From a checkpoint of a small contrastive image-text model.
Model: 16.7M parameters, 32-pixel images, encoder arch convnext_v2, encoder patch size [2, 2], encoder depths [3, 3, 3], encoder widths [64, 128, 256], text encoder layers 8, text encoder norm layernorm, text encoder activation gelu_tanh.
Data: trained on drawings of small networks of dots and links, 14.3 epochs.
Rows from block 5 of the image encoder of a small contrastive image-text model, named by matrix and row number. Rows with one number within an expert belong to one neuron, the router's apart. Each number is 128 + 24 x the weight over its row's rms, rounded and kept within 0 to 255. All counts start at 0.
After each expert's rows are labels from the 100 images, of 14848, where the router gives the expert most weight on average: "strongest on" is what is common among them. Only what is clearly more common there than usual is listed. The data: drawings of small networks of dots and links.
# router: slot weights (encoder.blocks.5.mlp.router.weight, 8x128, trained with AdamW), inputs 64-127
# gate: expert gate (encoder.blocks.5.mlp.gate, 8x64x128), inputs 64-127
# up: expert up (encoder.blocks.5.mlp.up, 8x64x128), inputs 64-127
# down: expert down (encoder.blocks.5.mlp.down, 8x128x64, transposed), outputs 64-127

# expert 2
router.2 [103 128 171  87 134 113 137 113 142  90 141 134 157  87 174 125 120 130 164 126  99 103 135 130 122 151 156 103  82 104 112 139 147  95 101 148 141 147  99 128 139  95 120 152 110 136  93 160 106 164 163 109 118 176  74  99 142 128 120 149 114 119 173  95]
gate.3 [165 128  65 128 128 160 128 170 172  99 164 130 128 113 141 128 128 134 117 128 128 123 128 145 185 144 133  91 127 128 128  84 139 102 196 128 144 128 143 125 128 125 128 171 128 128 128 109 128 121 128 128 181 104  95 163 105 128 120 120 128 128 146 145]
up.3 [163  94  87 138 117 179 145  81 128 128 134 145 104 114 128 164 128 128 117 128 128 127  99 171 128 128 135 117 128 123 128 108 110  66 128 103 128 113 128 128 117 152 100 154 128 128 136 128 128 137 122 134 173  83  79 128 141 141  86 162 128  96 128 150]
down.3 [128 132 128 128 140 141  90 109 141 128 104 128 132 144 139  68 160 161 128 123 136 128 148 167 121  69 145 167 165 166  93 128 128 128  84 128  79 159 131 124 128 140 128 173  86 128 153 128 128 128 112 135 128  89 132 128 128 112  98 128  90 106 107 128]
gate.4 [110 128  90 173 116 128 157 115 128 128 132 128 128 156 113 150  91 128  71 154 128 184 128 112 198 118 165 119 111 128 128 128 132 128 119  94 102 103 132 108 150 128 143 128  94 120  69  97 134 108 128 140 128  86 146 111 128 100 128 128 103 128 128 116]
up.4 [128 115 128 128 128  77 128 128 195  95 159 101  88 192 128 135  81 128 128 164 123 208 128 113 174 128 128 128 128 137 125 101 142 128 114  98 128 116 147 134 128 148 140 169 109 111 128 128 128 128 114 128 154 115 146 150 128  95 128 128  90 128 114 111]
down.4 [147 108 128 123 141 200 128 128  99 113 128 119 128 128 128 207 122 151 167 175 117 128 128 130 128 128 128 151 128 128 106 124 116 110  99 128 110 166 139 160 105 139 103 128  90 128  99 128 128 128 105 156 175 128 123 128 131 145 128 152 128 121 161  96]
gate.5 [128 128 128 128 121 176 128 122 155 128 118  77 141 101 128  71 151 152 141 106 119 125  96 160 159 162  78 128 128 145 144 102 105 159 113 166  89 128  91 165 128 110  99 141 155  98 128 141 177 106 125 104 115 128 128 119 149  53 126 128 138 128 128 164]
up.5 [ 77 124  99 156 128 208 128 150  88 152 131 121  98 102 141 155 153 159 128 128 148 128 128  67 124 183 114 128 122 122 118 128  76 107 104 168 128 128 126 117 109 114 130 109 128 120 135 149 128 125 122 134 128 172 119  99 160 128 121 149 102 105 136 201]
down.5 [128 149 128 184 128 144 166 117 147 136  88 115 115 128 121 170  88 153 128 127 111  86 122 128 134 102  99 137 128 128 103 104 128 156 144 141 162 153  97 127 128 117 128 128 128 111 128 126 186 108 128 116 104 111 128 134 128 166 128  95 125 107 128 123]
strongest on: loop; laid out on a circle

# expert 3
router.3 [124 128 120  84 147 110 149 119 102 159 113 132 159 127 129 176 119 114 169 169 131  80 111 181 162 143 164 108 136 129 169 136 103 117 109 134 113 111 130 108 144 114 144 143  61 126 115 138  74 146 142 112 109 160  88 132 119 135 135 125  99 151 127 134]
gate.3 [128 147 128 117 128 128 133  64  81 210  93 128 126 128 141 200  98 128 131 128 128 128  91 178 172 150  88 140 140 112 128 108 100 146 130 128 128 104 112 128 128 111 143 128  85 128 137 106  97 116 128 105 128 158 128 112 128 128 137 134  98 151 128  87]
up.3 [128 155 130 128 145 135 128 128 128 110 182 128 145 128 180 143 180  88 142 132 110 154 130 182 128 147 128 128 100 128 128 128 128 130  96 137 143 128 128 135 203 128 128 105  75 128 128 128 117 130 156 113 128 142  89  92 128 109 128 127 128  32 128 128]
down.3 [ 92 117 131 102 152 185 118 128 128 128  97 164 152 128  92 128 128 127 150 128 153 109 118 170 161 128 114 116 109 144 133 139 128  61 128 128 160 130 136 151 156 128 165  80 168 123 118 133 131 133 122 125 144  88 150 120 128  75 128 127 128 104  94 128]
gate.4 [126 128  79 112 130 134 121 130 131 128 140 137 176 183 128  81 120  79 109 154 126 128 128 144 128 162  95 100 128 134 123 129 163 132 137 128 142  94 128  89 156 128 105 156 157 124 129 128 140 157 128 105 104 128 160 128  84 128  77 125 128 146 128 128]
up.4 [128 141 128  87 128 128 126 127 161 128 128 108 128 157 132  82 122 103 166 134 115 128 128 128 119 121 112  86 128 104 128 128 220 146 144 128 150 128 117 134 137 115 116 122 136 128 182 128 144 134 173 116 132 118 119 128  74 128 120 136 161  96 143 128]
down.4 [128  93 128 113 112 162 142 152  95 129  94 128 128 118 156 153 113 128  91 137 137 128  98  89 128  92 104 110 128 162 128 148 128  97 128 128  93 141 135 128 174 137 128 128 128  91 117 128 115 128 128 122 130 128 115 160 125 124 128 132 173 163 128 147]
gate.5 [119 182 116 128 191 121 128 173 138 128 128 125 122 105 171 128 128 120 101 118 131 143 128  84 128 122  95 160 129 124 118  75 112 128 161 143 153  90 115 123 128 135 157  91 128 100 128 149  63  97  91 125 128 144  91 149 106 104 118 128 128  86 152 128]
up.5 [ 67 133 113 156 127 115 132 131 128 155 145 158 159 121 161 171 170 106  81 113 136 153 175 128 133  87  64 151 120 128 132  56  95 169 151 157 151 128  76 128 115 126 147 128 114 128 128 161  77 103 163 133 122 128 128 128 128 128 136 151 110  76 154 198]
down.5 [167 128 156 164 144 100 133 128 124 127 115 111 214 144 128 128 128 115 128 128 128 126 133 118 100  54 141 110 155 141 128 128 128 128 134 135 137 128 118 167 120 128 126 128 120 128 128  89 137 142 128  81 112 128 114 128 105 113 128  76 108 157 128 120]
strongest on: star; laid out on a circle

# expert 1
router.1 [ 84 153 136  70 146 127 113 105 159 114 131 157 144 128 153 126 163 128 162 130 113  80  91 146 175 115 182 111 103  75 133 139 137 120 109 139  88 140 166 132 108 131 130 135  92 113 119 137 123 110 158 127 127 155  82 129  95 124 111  97 128 113 135 159]
gate.3 [101 116 128 172  97 128 137 134 128 148 119 125 188 128 128  75 170 184 132 109  75 128 139 128  78  97 149 105 128 128 100 132 162 113 114 145 111 128 128 124 128 120 167 144 144 128 150 112 128 152 183  99 176 114 131 131 127 127 137 177 145 131 128 141]
up.3 [135 128 128  77 128 128 112 107 128 114 148 124  86 128 128 187 128  85 121 128 193 128  91 128 128 128 128 128 124  61 146  80  93 121 139 148 130  85 128 130 100 128  98 128 128  72 121 129 144  92  76 128 128 140 128 149 128 128 137 110  90 128  89  88]
down.3 [175 157 128 152 170 128 180  82 115 128 128 128 128 152  76 128 167 126 152 119 128 128 128 152 173 151 115 128 119 153 128 137 165 113 135 128 164 120 153 101 154 128 129 110 133 164 142 172  60  91 148 133 128 128 126  93 166  93  72 160  91 128  95 138]
gate.4 [151 148 156  84  93 107 167 151  90  49 128 131 122 128  96 128 131 165 114 114 112 128 146 120 132 165 143 128 128 131 128 128 137 114 128 128 120 137 123 145 110 159 141 158 128 137 128 181 133 153  91 151 114 129  71 128 160 145 121 109 166 145 151 122]
up.4 [120 128 111 165 177 128 111  81 158 186  86 115 151 145 128 127 128 118 124 154 144  41 111 105 128 128 140 119 128 138 128 128 148 159 128 113 146 135  92 119  72  68 128 128 151 128 206 105 131 128 157 128 151  93 132 127 114 134 155 144  95 132  88 136]
down.4 [128 133 150 100 128 128 141 134 128 128 128 127 119 128 101 128 148 128 156 125  57 128 128 128 119  84 128  72 128 113 128 174 157 128 153 127 196 100 195  95 128 128 128 128 128 128 121 124  93 128 164 128  91 128 128 120 128 139 125 120 169 158 128 181]
gate.5 [122 152 128 148 152 101 140 132 128 157 122 121 128 111 153 124 104 128 173 128 184 117 129 177 128 136 144 126 128 128 115 145 139  96 146 128 108 128 142 128 143 128 129  45 121 149 104 120 128 134 124 158 153 128  96  99 115 128 128 160 128  94 168 155]
up.5 [131 128 113 128 128 118 128 111 144 177 158 135 122 121 143 143 136 125 128 132 146 128 161 128 128 128  93 145 128  95 128 128 128 183 144 108 131  98 152 128 182 213 130  64 145 188 128  82 146 111 128 126 126 130 128 105  85  94 106 128 110  80 153 134]
down.5 [116 116 123 128 119 122 133 128 125 149 143 128 144 128 128 128 128 115  57 187 182 128 128 128 128 149 133 128 128  99  94  90 141 142 128 147 151 128  82  80 128  63 128  86 153 139 128 120 128 128 169  85 159 128 158 148 109 117 128 103 102 182 105 128]
strongest on: laid out on a circle; eight dots; grey dots

# expert 4
router.4 [156 129 100 138 137  79 119 146  90 128 149 116 159 132 137 132 112 111 119 180  99 142 136 142  85 154 158 110 114 132 150 130 117 134 108 152 108 115 115 109 142 136 187 147 144 175 183 153  86 144 142 129 162 110 132 118 105 114 127  85 155 115 193 130]
gate.3 [152 128 106 143 150 122 132 149 170 160 128 128 128 127 113 128 148 142 112 128 181 138 144 173 128 140 146 128 130 128 116 121 128 128 127  97 111 128 128 142 128 120  92 108 128  64 120 156 131 128  68 128  94 128 134 128 150 128 149 122 128  78 115 151]
up.3 [ 88 133 128 116 128 141 128 112  71 120 162 131 131 137 108 207 121 114 192 101  89 108 132  89  86 115 127 128 152 128 128 142 128  98 128 128 143 128 128 128 155 130 151 156 121 183 110 128  97 128 179 140 162 128 108 137  93 169 128 124 144 141 133 116]
down.3 [120 141 128 118 132 113 127 128 128 125 122 133 163 128 167 172 128  94  76  76 128 100 128 151 128 153 128 163 179 128  97 153 128 159 128 119 128 102 128 139 151 133 117 138 139 128 128 144  97 128 113 145 128 128 210 173 163 132 128 125 108 139  73 128]
gate.4 [105 128  68 102 128 124 190 128 128 158 139 167 108 134  89 113 121 130 144 128 182  66 113 150 133 128  82 125 108 118 128 104 136 128 147 128 128  87 117 128 142 100 108 149 180 152 151 100 128 124 148 125 102 144 128 136 108 128 171 143 128  68  68  94]
up.4 [139 128 128 128 129 152 166 116 128 128 128 128 131 135 139  81  84  89 137  60 130 128 146 122 143 136 140  91 115  87 147 128 128 128 154 137 141 128 128 163 128 125 125 120 128 124 128 157 160 150 109 132 128 118 128 128 156 171 137  91 128 128 128 126]
down.4 [128 118 114 128 128 182 128 128 167 128 114 128 128 155 113 124 145 118 126 128 153 114 130 171 139 149 116 107 128 123 148 133 135 124 128 128 100 108 128 167  84 104 128 148 128  89 128 143  21  84 158  78 117 155 131 149 128 140 123 128  89 115 102 143]
gate.5 [128 128 150 126 142 128 128 128  86 160 129 143 168 118 128  41 136 110 128 128 128 128 121  97 122 128 142 155 106 126 139 128 132 135 128 128 128 128 128 132 128 108 128 134 104 128 128 128 126 128 128 148 140 128 194 128 161 125  50 128 115 170 128 101]
up.5 [124  94 201 179 148 123 153 177 128 132 153 138 128  99 128 128 114 128 155 128 115 137 161 128 111 104 128 102 145 125 139 132 181 128 128  63 112 156  95 118 127 120  99  96 128 194 128 128 143 128 154 128  97 128 108 134 128 131 128 128 100 166 123 132]
down.5 [ 56  85 128 128 127 140 172 128 128  99 127 190 138 104 128 118 150 136 185 128 128 122 152  69 113 128 128 147  99 106 128 118 146 128 109 128 117 104 151 135 128 142 136 163 169 187  99 118 120 113 128 128 135 144 107 120 139 109 111 189 128  93 137 128]
strongest on: loop; five dots

# expert 7
router.7 [ 84 159 169  99 127 133  90 132 163  67 149 104 150  82 155 101 135 117 169 123 125 155 109 113 143 120 162 116 122 106  81 171 178  79 104 160  86 160 125 114 126 127  99 151  99 115 100 138 140 136 129 148 116 121  94  95 126 140 137 134 122 108 138 135]
gate.3 [ 72  94  84 151 151 121 125 132 141 128 201  94 174 155 116  81 128  97 177 123 128 167 118 128 131  85 138 128 147 119  95  76 135 131 122 121 128 110 136 128 128 183 135 118 129 151 116 119 128 128 105  76 169  89 154 153 105 128 128 128 185 128 128 128]
up.3 [163 128  99 128  82 112 128 158 155 170  96 128 128 128 118 153 152 128 135 119 104 137 137  77 128 150 128 128 109 124 114 213 116  91 128 128 139 133  98  90 128  90 160 128 128 122  86 114 138 128 150 128 114 122  96 128 111 128 143 118 105 128 101 128]
down.3 [117 108 121 148 128 143  59 118 111 153 142  72  74 113 117 148 128  94 128 128  81 127 163 123 134 152 145 128 128  92 121  64 126 161 128 154 133 128  88 128 104 128 134 139 111 146 170 137 135 120 140 184 128 128 128 128 128 128 128 128 128 128 101 128]
gate.4 [ 88 109 163 174 128 125 128 114 128 210 108 146 109 128 108 167 124 100 142 147  98 143 137 103 128 128 136 124  98 104 130 131 161 163 122 128 133 128  82 128 128 170 149  71 128 109 126 118 111 133 173 160 143 128 128 160 120 120 115 136 183 140  85 136]
up.4 [162 150 128  94 128 112 168 128 128 128 110 128 124 123 128  94 128 171 128  76 128 102 128  84 143  53 123 128 143 128 128 124 128 156 159 128 108  96 128 129 128 128 126 165 128 157 114 128 128 123 128 123 141 128 136 121 148 174 150  98 113 128 196 117]
down.4 [153 170 140 122 128 121 171  96  88  97 128 128 105 128 131 128 143  92 128 161 141 112 103 128 128 177 160 117 128 128 128 128 141 129 113 128 136 180 123 175  93 146 163 109 128 115  60 143 177 117 154  79 112 102 156 156 128 158 128 127 128 128 145 128]
gate.5 [125  46 128  88 116  96 133 134 147 128 128 128 105 131 128 173 128 128  81 128 134 128 128 128 140 143 124 128  91 128 155 128 128 114 122 102 128 168 128 128 130 128 128 111  80 132 180 128 128 114 150 128 134 128 128 199 127 128 110 111 128 106 148 176]
up.5 [132 128 128 150 111  96 111 128 128 128 153  94 133 128 157 176 117 128 157  81 140 128 165 127  64 149  92 157 147 158 160 114 151 142 107 128 101 128 128  90 148  86  90  80 173 128 128 162 128 128 156 125 135 171 128 180  68  84 121 128 147 111 153 139]
down.5 [148 176 182 102 128  87 128 128 164 156 128 135 112 115 118  84 128 128 128  90 150 128  69 105 114 183 120 115  78 128 130 128 163 158 118 125 128 118 134 156 122 179 120 136 180 172  85 150 128 120 128 151 174 112 143 131 175 140 117 130 128 129 119 128]
strongest on: laid out on a circle; complete; nine dots

# expert 6
router.6 [ 90 173 165 118 119 136  83 143 181 106 153 136 119 107 152  76 127  91 141 128 120 174 131 102 108 140 102 129 115 109  94 152 154 102 106 129 135 147 121 116 124 147  86 125 171 107 104 128 196 124 139 128 130 107 131  98 138 134 133 118 115  97 131 145]
gate.3 [ 86 128 138  98 124 148 123 128 140 129 125 128 162 118 128 128 148 119 120 119 118 122 154 128 128 128 135 128 105 116 102 128  97 128 128 146 142 128 132 125 176 128 102 128 170 146 128 128 210 144 104  89 128 145  92 128  96  78 128 124 128  89 183 128]
up.3 [128 145 102  82 138 128 152 128 128 128 128 126 128 128 128 131 127 119 128 142 128  90 137 128 212 139 165 157 107 128 128 128 128 170 128 128 128 110 160 130 128 153 172 133  43 208 128 137  39 118 127 112 106 128  90 128 128 126  99 168 128 176 138 128]
down.3 [171 128 128 128 128  83 129 100  96 128 162 128 128 141 110 116 128 174 128 128 145 155  98 100 143 128 159 128 128  93 100 128 128 130 145  97 128 128  72 128  85 128 102 154 128 167 147 142 112 129 122 106 146 163 128 128  97 128 122 115 144 128 168 128]
gate.4 [128 128 128 128 128  74 123 104 128 165 102 121 141 128 172 128 128 165 128  95 142 128 157 143 128 158 106 116 128 128 128 144 140 141 108 128 122 128 134 127 157 127 124 128 159 112 125 128 158 105 128 117 116 120 127 128 128  80 128 128 128  99 178 128]
up.4 [142  67 128 128 140 128 137 115 142  78 128 119 128 101  93  88 128 118 128 128 105  72  73 128 128 122 108 162 169 116 128 117 128 128 175 129 128 128 132 166 128 127 105 128 128 133 113  87 128 141 128 128 159 128 128 128 126 128 128 128 128 127 106  79]
down.4 [158 167 118 150 128  91 129 149 149 128 140 128 128 128 128 124  99 116 179 112 128 128 146  75 125 128 104 122 105 149 128 137 118 175 180 109 150 177 128  76 128 104 112 113 128 128 124 190 134 111 128 127 128 144 125  68 128 186  87 128 138 108 153 128]
gate.5 [113 128 128  89 150 128 109 128 149 102 128 138 128 126 128 128 137 121 116 128  86 162 128 121 128 158 155 128 128 113  96 123 126 197 168 143 128 142 178 125 128 124 187 134  84  66  94 128 128 128 143 128 165 113 128 181 127 117 111 128 120 128 109  71]
up.5 [128 151  87 124 128 162 135 124 128 172 128 131 104 132 160  87 128 141 128 137 130  68 139 141 121  72 128 128 119 117 148 128 120  70  62 161 128 128  97 128 158 131  75 128 157 163 151 148  99 125 128 133 128 128  91  86 135 160 128 115 128 147 128 198]
down.5 [153 128 107 140 129 128 150  94 158 128 114 128 162  90 128 159  47 118 152 111 128 128 128 163 128 138 158 149 173 141 128 128 128 105 134 122 165 128 128 128 128 128 132 164 115 100  91 128 142 108 128 131 102 113 128  74 177 128  83 140 182 150 128 153]
strongest on: complete; nine dots

# expert 0
router.0 [117 145 113  67  93  87 113 135 112 143 139 121 139  91 156 171 128  66 165 183 122 107 151 175 118 167 157 101  99 129 135 136 136 101 107 174 115 133 122 114 150 126 135 155  75 150 101 162 121 165 142 130 126 136 113 122 128 143 162 129 101 127 157 155]
gate.3 [ 98 128 128 145 126 118 153 144 177 112 153 128 134 201 128 157 147 128 128 100 128  53 122 132  86 131 123 129 118 101 127 128 128  68 115 128 185 130 158 112 135 148 142 128 128 128 116 138 119  85 115 128  93 113 170 186 128 128 137 134 126 120 116 128]
up.3 [128 128 133 173 151  77 111 128 137 128 128 132 128 109 117 126 109 107 128 121 179 110 128 128 128 149 125 128 147 142 128 175 128 161 128 128 128 128 122 128 136 123 128 134 128 107  72 137  83 146  95 160 128 128  83  79 109 105 121 134 128 142 195 128]
down.3 [123 117 126 149 139 141 112 158 105 125 102 128 115 129 138 118 128 131 133 128 128 153 106 115 128 166 128 138 146 137  94 128  81 142 128 146 128 105 128 132 176  84 128 111 109 128  91 128 111 148  92 128 150 104 128 128 128 135 149 142 128 138  88 134]
gate.4 [141  89 128 168 128 147 186  61  87 128 107 138 126 166 125 133 139 128 123 128 128 113 128 154 152 129 125 118 150 138 150 115 126 128 128 107 113 128 157 144 128 121 151 115  52 151 137 128  73 128 116 137  97 174 168 150 128  99 128 128 128 177 119 128]
up.4 [128 124 136 125 157 127 188 128 112 128 124 109 143 130 105 131 168 131 121 128 113  90 128 128 177 128 175 128 128 120 119 128 128 146 128 128  99 128 186 128 128 128 128 128  62 139 128 144 116 140 128 128 111 205 120 134 120  96 128 140 128 111 145 118]
down.4 [119 106 140 128 128 135 128 130 147 179 165 118 128 128  93 128 136 162 128 128 111  98  98 148 128 128 128 107 128 137 128 109 135 133 128 183 154 123 128 128 200 128 128  86 128 184 123 146 166 128 133 128  90  81 128 128 133 120 144 169 103 106  96 152]
gate.5 [140 128 128 128 126 128  97 129 128 152 130 128 107 128 123 128 137  78 128 168 151 143 159 135  87 173 155 132 152 163 144 140 140 128 128 151 128 128 128 128 155 131 128 121  43 128 128 105 128 139 134 128 128 128 150 149 161 128  93 112 187 105 139  84]
up.5 [128 157 153 134 128 128 148 162  97 154 129  92 129 158 156 128 128 128  92  94 128 128 139 128 117 128 112 128 128 131 161 128 128 100 131 128 126 167 127 130  96 128 128  94 111 128 143 138 143 140 174 149  78 128 145 128 128 135 149 138 156  88 128 160]
down.5 [102 128 128 108 128  90 128 113 141 128  87 128 139 147 128 144  46 155 121 128 128 119 128 162 108 128  86 106 128 154 128 110 128 128 128 143 128  67 128 128 121 128 128 128 128  57 128 116 128 123 128 128 140 128 116  80 104  91 140 154 157 167 106 128]
strongest on: nine dots; wheel

# expert 5
router.5 [ 65 171 160  97 139  71 102 142 130 165 171 102 152 129 156 149 167 120 159 115 128 138 159 119 106 153 117 104 109 126  79 167 128 134  82 141 157 147 126 136 131 115 103 135 113 156  96 174 124 136 147 103 130 184  85 144 111 125 129 131 138 122 150 153]
gate.3 [122 125 179 118 128 137 128  85 139 106  91 144 159 128 128 128 128 156 131 128 172 180 128 124 128 128 128 128 141 131 118 144 128 157 128 143  99 128 128 149  46 150  45 171 105 133 128 128 126 115 128 118 132  94 115 112 136 128 123 128 162 122 111 120]
up.3 [128 131 152  91 153 152 126 128 151 106 128 128 154 103 128 128 153 145 125 128 126 128 128 105 161 138 150 128 148 126 131 139 172 152  99 150 128  64 143 128  37 128  39 195 137 157 103 128 160 146 128 128 128  93 115 100 131 167 108 128 148 128 119 105]
down.3 [121 115  86 174 198 128 157 128 149 121  86 143 128 127  69 113 123 128 114  99  93 111  88 172  69 123 150 132 111 128 128 128 128 128 132 128 133  93 128 132 128 128 120 128 128 150 128 110 114 128 191 157 108 163 128 119 128  65 124 128 128 128 128 173]
gate.4 [129 161 128 128 118 128 124 163 124  83 128 128 128 171 116 128 206 128 126  99 128 128 106 214 128  89 125 145 128 100 126 153 112 130 114 128 128 113 134 128 128 118  98 128 123 165 138 102 104 128 128 143 135  80 112 144 166 128 128 128 132 128 128 116]
up.4 [128 171 118 100 128 128 106 221 175 128 119 128 111 212 125  80 128 131  97 128 196 161 128 146 128 128 128 135 163 128 128 128 128 138 128 128 118 132 172 129 128 128 116 128 128 128 194 125 128 128 101 128 152 104  65 128 128 193 130 128 141 128 128 156]
down.4 [126 135 128 115  93  73  91 128 124 158 146 128 112 128 155 102 111 131 100 128 105  47 169  98 183  89 128 122 128 128 113 138 128 128 128 121 136 128  75 121 128 140 128 146  80 108 128 140 159 124 117 128 130 166  96 166  61 107  40 166 134 128 128 142]
gate.5 [132  80 147 128 130 186 102 163 128 128 141 127 132 104 130 115 128 148  90 172 175 136 128 128 157 129 128 128 119 128 132 190  59 105 139 127 118 119 114 128  98  84 128 129  90 132 161 134 163  91 128 122 128 123 166 128 128 128 128 146 101 126 109 128]
up.5 [145 121 105 128 110  99 128 128 128 159  39  90 120  91 121 121 136 140 128 111 147 111 140 128 157 121 128 128 134  99 177  81 165 112 128 166 128 128 118 128 102 152 128 102 146  99 145 144 112 153  87 128 128  90 128 128 109 138 126 128 126  93 170  75]
down.5 [114 123 114 128 128  70 182 128 125  90 147 128 128 128 128 128 137  42 128 146 128 146  65 151 129 128 111 142 115 147 126 165 128 128 155 181 135 128 131 128 109 145 184 126 128 117 128 182 133 120 142 132 129 149 124 103 148 153 147 152 128  96 128 128]
strongest on: eight dots; ladder; loop